From a checkpoint of a small model that answers yes/no questions on an image's attributes: 14.3M parameters, soap at rate 0.0016.
Rows from block 4 of the fusion encoder of a small model that answers yes/no questions on an image's attributes, named by matrix and row number. Rows with one number belong to one neuron. Each number is 500 + 40 x the weight over its row's rms, rounded and kept within 0 to 999. All counts start at 0. Numbers have three digits each.
Before each neuron's rows are labels from the 100 texts, of 14976, where the neuron reaches its highest value: "fires on" is the input token at the peak. Only what is clearly more common there than usual is listed. The data: pixel-art sprites of 400 made-up characters on tiled backdrops.
# fc1: MLP up (fusion_encoder.blocks.4.mlp.fc1.weight, 768x192), inputs 96-191
# fc2: MLP down (fusion_encoder.blocks.4.mlp.fc2.weight, 192x768, transposed), outputs 96-191

fires on: "lower left"
fc1.701:536443470490547521521537505486560570433517523485478473492487456456547446530415482454494517515511537517561504507492515543446455547455520486521463457454536448521543511441502497589470423479521576518469454483461552437472493536515472451545469537432496523461518549482459556449434475525491539536
fc2.701:497455516471459468490565579450469476537431557526528564404580523450502537430502483519514500506507449482508503469479572445504540492419459458536514447513475500496420481543534520481503491465438562485518500545517471468512524481439562507506569463529471536458489476511490474494458500446504490495

fires on: "large"
fc1.102:551469465493477559517457484447522575531431551545461529562460490453497494426581481547494554530475474554484413530470465482506503497570498537481516580524523517486555507442526507481436530475496449496443521517531457496499564557532476494520465490495424507520514429548516570489504441468548447485
fc2.102:568452484597522481523517517520461630466513468498538532455497439545583501461429512498534460542510585432488551530519532506447537515547522532433516500484459528408516503530476441511561553531488525515513479550523549475559483563443508488541474373521546479538470488590448474524471523470540560503

fires on: "black"; "orange"
fc1.371:449449498486447535476538493606522477544463516460434526582534548510444462470526494461494590475483519486512562496506448503467516504481519512517531536477486485453518590477459624562539521485487523475539489489537550489520496551527452510480494568460405511458422464544510583520494550423481560540
fc2.371:534411473469473467548433531445525474516491572549523448494486517499514506544479556579481445520490531484447508515476541506462492451535417538470417475484450479497487463503556438373459471518461487525465506481429520474481486435467602515515466450528536491469579458451470468484476488573525506437

fires on: "upper right"; "upper left"
fc1.486:580500496468521486430486427483402474566464445460491499519452474482461462483465509509528550480492468497433485501448432489534518503514460421517514510520472453468530520483499513551469501474489502503507476409497437470456542548495507505566527556549440504472478478502575425507519549461447557489
fc2.486:468511546543500541467491525468507537463546489515534547484520483535530487547493466524568482503485550492627524497546466595451476449479525481547463498551512536483520484529509480484576417474529516436476475539484556491497483442502498497408586460563461498494513484505503507493483417517517512457

fires on: "lower left"
fc1.377:444487549410454438488546456476496499543470537464552562481517512493477486480465435529447549501558601483461513462489442487523486491493515498582446537453467468489555469484426553521494456492477574507443474529575536510495485477446470458518479469520448500494511519527489463491550559392419543480
fc2.377:480528511513488502503489524488501476510536442474462522483516521456391423508557602581524507541420501572447479440482516509474512442480484510530532515503503507527489528473583411572457570529512504503466509498410434456450564480499594474397512480542463524525521469504473463456446464565546455485

fires on: "brown"
fc1.541:473477579525551549498442502517524478511526547537483509456526454513500526466405477526534507524500555482506529512460531488411486449464478492536523562541473429468489430526462433516476518548475473499519479397547525503481504501556469425486502562500543452447473566546457486481512477449544520512
fc2.541:504429515622470514520528505480580518509497508430424512476514477491481401483548478485492396478545493521471450470510482498529543500529571585561512490423510477472589579488552480519499499497430500511497490457454486481489503534448517486532483457503553506542505519455452535496487582537486528520

fires on: "upper right"
fc1.90:488531470521489424447549488485553500513526457497521443580515510557591423458536520516514507509568520490483537487568509500511443517502506465477467585511572539522488496487475477525530503550544461458457469501510550539523526520503535446403453438576464494480457495521525553523412587532469508468
fc2.90:532483504474568533521516442516491442536500499497511480445579552419442502581475488476475501523486504412539536480572509509469522547458488474524490486483525538471507537466477539443509446531513509517497493497454502529548569536545552443515536507482472460439512552557424436597502606429454480521

fires on: "upper right"; "lower right"
fc1.335:532535517455505477440505524588422532468481511578481508517480560554512494489542408519531500496526472499543531508563514545464560552530526518475509531558561547559425444403526436427491514537544532442510502427541549456541563525518447472472453529463496509483561487484445543426476500547599499524
fc2.335:457493530489481571459534448480507554514520543495497461511542486519554520522465542502499480497520558599484471425569435507435467483470445475501448517467446565464565488475438482504517513489513531538475465533559565508502470469514520502498531448561514489563533559528501506543556502403442466493

fires on: "upper right"; "upper left"
fc1.433:462534522553574498450473511489482488545459496536477532419500425580478457487533540472475538553548537408516522459496515586483520516533467478474489460481446516427495551475547440523592508456439508477516465509561507450527494558518538504527502498518514449538423486466557516523500511502556493539
fc2.433:568418529454431518547482514489499554467468493529411491549508504473547525458523478602539561519537459530436545514536557459552460504464456522516543496467453450535475468566508562596472489497566480564527563565491489548466481510491495467547474580492467540530525520544440513530518496522563500462

fires on: "lower left"
fc1.12:522507521498513486497570486534425419524557505591503437469486561526532456522482561436539504560467429494499546441491520479546502484485431517507576486560471539434437463517455535556479536511454510526530467516476467537578548536554421525513553513532505523524478482521533534544472534468540497573
fc2.12:452565489460450493517456605446573509537531568524483511479503489522483520498519563482514464486515525476467517492469488512421504500496575460453549499464481513492499503465613529456492473457507470525547477542558573489549489462388530494479540588498558453480551481451519437536491464571479549481

fires on: "lower left"
fc1.328:463450479503525553538555550425528522481484540583469469604539529469481555507536505509587481543476490511480482540448501444533539556561469505474519491424486507456483490419472504507423534486517458503446495436533547520437525469500538441533482493471403530445429494550523542600486446474471444530
fc2.328:501522514508614473575463424478501570443513400527582497471508450442480518487508545437519506478494481594492496551489501489522485497456469494477515563499530529550531472460502453507501474548484574480500483443441436515464513539566509531527444519537491471540470539546469517521474504464541530433

fires on: "upper right"
fc1.131:520510548561466469486511517556471417444551479497439479492418499560502496444497553533427545470413468535488473478496471477463479492531506446514468458560497470583491521557527536459469553544567495516491529500478487513516480461523537429551497459458551538500481552519568468483467557459537466517
fc2.131:493523460468522437553487541521499563434473462501438500569489423509554472549451475486540516551478561477547540525450543549550508572514437565490453495430475492426515469528510445583535574474487468480562540554504463500473492514469508434495540506439478493541475542487466589543465554473493486535

fires on: "black"; "brown"; "orange"; "red"
fc1.579:533451510417419480517547499528540573555487531502544572466483454520544515448445476537492494523479594538472524484485538453571480487523536481497545484515536445435520529537471470494572458476526523441532538454444410504507432556574529506540457501522503461500562458471512510566473499477457605524
fc2.579:509432519522516449576561489528535518490456447521533489554581447504468406453524550581441458509524431499502441564481511564433443447492528540542495519464493511607495488525474433516576497501460544567527522495548515472550499512429403483483496516468554518460519492498443466485500512557517475492

fires on: "large"
fc1.499:527525464404471463520547498498479556596525434516536451508503462512498555494521550505481513540475522494577484510501520490546539510471538462507518476511474522542506459510550575478485470482503569443527542538533531508498509441577520525484505596511524503487546443485437441504507525466435567540
fc2.499:513509566498447558444490567482528529456480504477465474490554545502508446532484465552564520446454531502471513479471471504498593508528443476473465506540512576438513525484406473505542526492386479534507510499536575474477493548447533453500500436509571501482512471517506533487455434501542437479

fires on: "black"; "grey"
fc1.672:518531536469558541521529485446486535502548529533462530515475478481522512562479562512556481491546489532507487465602586538419438548534495467529498565442487498478585494475496557557443556499542505531550498509448483508579461515563499486518571482489484535455506481511493531590437507441492456536
fc2.672:537546449476474550490467498525530448591485525506522574498584520475528511511466547533474421479483502460483422513506483492571505523463535469526493444529485519572573539565545566491529545450508468469482517544507517464504500478421488527480476509503488459425522490424485446407553540504538555540

fires on: "brown"
fc1.549:507502538546527516527455476518548487462561446509488485486514490495525568481548564488548575512527503515571497502527522450556420526490495543434483521510484486618495447536486503579461479543478404530522572485524481576556471471440509542527475538489476520488540553558497485579500407481538486465
fc2.549:477494505475476540484532471453556537491470452450552565533477521449465474485529480482474434512403471492472503552593472443496524530560498503562453429526466466485535490490506496581453469460461503489462515462517524493517530515572518455572577498566482480449467495475475509485484460468494499506

fires on: "black"
fc1.270:524454522463515487556442507581485538442468505483456514560481461456559531483492474469514444503519511586598502534567552464557511592494542470498517520494475611556516504462539505396479451498517527484479538517503558440540477544549497502593489552502555491573541558492531544496503486524490485427
fc2.270:512553485507492563500514432457507453560492504460490544414537523557523507484533524534452482487477478480438528472499491475533466478439535497499497496479507507486506521516508501502442489465458493500526439490480522498492491475470445484493557482513526472403491497560541499505561504458551467502

fires on: "blue"; "white"
fc1.368:484459530484578445505514468475508545493477508448552502490496434472500487512518492519504503445526478570542573523491567494499481440526560519467434530439450417447525445517443439498552471522524428506532526456491481518573442544505544537424457495533504521524572596458465529495499457538407474458
fc2.368:592495466524470536459454491525517490443497588527459438546496552495459470516549554411453456488516498520456510505540534534475535552539518530505530430556538506562476480492548535444448541476501521502478490481518460506498549415570572457476493505480493432562522486539514501483488571519518437550

fires on: "brown"
fc1.608:531497498498496442466530506534420559550529548536479494536470566542506509564490564473422480513453543551453503477480470482554530537555477530510500511511485472549465500432463462537509538613494484547567518555530410538516486480469502507499520545484540452512546501545604496528498469456522520525
fc2.608:508591484530519498545501466456495475491541502474387481457500434476598548494496468552460555568520409514545487526461573472558484502479520490483517521468485481467541459495516453516466493500499461521482539510494512492481487532481491575508524514501482579542447502494432491475544574568473479588

fires on: "lower left"; "lower right"
fc1.92:495503504576543530496533491429449458479516535558481509454446510537463456500552453524443545514472462532539487484512488517535523508491466506533505498512480479568509508516374434529489521541572448612458457447491529468483516450516448532483492434519463540474406520495456466559537508511486496498
fc2.92:528468461532521544501502451453488568490526428514492535570472542545526554492500607536570516436501484492557537465524463435469559578514538476486500532527515525513498478454492446443531475484499524540570498488469446461524507510536472490514538516548534400527449526461529499533498546552517504516

fires on: "blue"; "white"; "lower left"
fc1.2:508541537547543476493462521575510448472493458424545540469495539529515478473513557527536527581557447567523515466479499494495440444505555527428522491529489497564436528410543514540464485513584520507502469447456539525484517496476495449501472487537493440437472573582494506471464570558478485499
fc2.2:511504420519492468512449510422479508527494538533544474552447522442492594531463422562497492506470458430442484480539519465521564526497462496491536471491459491415487505534534497506605573404487514517489509464510502464469520463476476535540556490461551598478517472607511483579562504511527507509

fires on: "upper right"
fc1.619:528471543516461425497559535508468512541454513500444484535583501581572475543546506501435492520516387473424552484505525430495456483455570501483453509487490493531511470544553507500432501488470478509480567473492533452433522533451539452448460412479522555461440500585470564501488483481468560536
fc2.619:478458507543503405435470507494496462540519563575519482526493536513504553507465445480472482470487520490506539508527461545493461500445470487529436524493518525410565520430433623451460549493487454422504500501477523517523447443488525511510511567475495534467458509479443526534431490468621474472

fires on: "black"
fc1.342:382570436496484435365511433405521513539477555587554528507494496556421466488487501468498467514445468465490581542523509485478510447547539512578467459475524493536474489497515511520551533539472499419498503545496477561524433478486462511467401471500457515558547517438509503508498536444478470493
fc2.342:529413494483466515448558542481496462466535549514488489488486446468511493516523532487494475510431474496520518513502524500449485490435515462510483592462553522492529511526536609468469512546437496478412449552486512501557522493418489502539503479521574456519571511536518488519518473465544439531

fires on: "black"
fc1.679:479564436535489508459549492532501499407490532520514577496491497486576487472459477465470470466444546496521510565451517472553547408536514535499474544479475496528543481569484516509516561567399488504518527537422463476493528492576527470490495475421508440548475440457477462492492509476448526497
fc2.679:549494549519491483484544522507509460467535457533536397469484481444462505492556499479422510488565419587441473506458495536474483581423444483444485514550580421515500470547499466536491511517484537550499505530526530527513575503456476480529493495553521479470514498485482466485471461474548507536

fires on: "lower left"
fc1.171:504509490472568489469448541606520454459475505550551499472474554508572475533412549543570522543514493505469465466523445545461540512438525441423513534460453458463519516457479458449459484490464523469474533460544461496507522535554535463456490433566449485536538477431506483480586534467455512479
fc2.171:522465433504495547499527413459454521475482437490504486494540556440494466456486503492501566466496493508522541561500535460447522519513496471537486489475509530521539480504478492530571560499507485496500524521501471481432451439518426516488470595538489487516539542475476529542405444543475437498

fires on: "large"; "yellow"
fc1.151:418488475512477577536504451485500539419580470514530441506554430514476485455565483433474484488513517523488547539521461473545463509573496489419469495427391483527496491482556559530442522498522480504474388521533498475504468476465513453573543518502532482448544527504567514521540511511492480474
fc2.151:513541443426521418445525522518486455491493484480492464516425448567512505523470449557496478438510479490383539527455534559515457495475550478535523466507505489442456583541481407516484483475526471502479512500456499476519498441509482524469477457492492427497489517459477514463483509471528532560

fires on: "black"; "purple"; "pink"; "grey"
fc1.134:402433446448545497480486523561464362485462510507508552492468540457509457463451523483543538508495538526493409488518505524496455545495452497558497506494455425560506500454536467503493463458476462498567493548431562506542509609512565458510471481549506453494501512475443471411525555441420517519
fc2.134:569558525490527510500496460593525556469525557477497482486464465630504456541516532578483445394493489480452538498565464474434468471497519441412531494520509496493520472459460523507480551487491547487487501561565453479483454427549525469571484488472546562475468484513483462496529466553543495498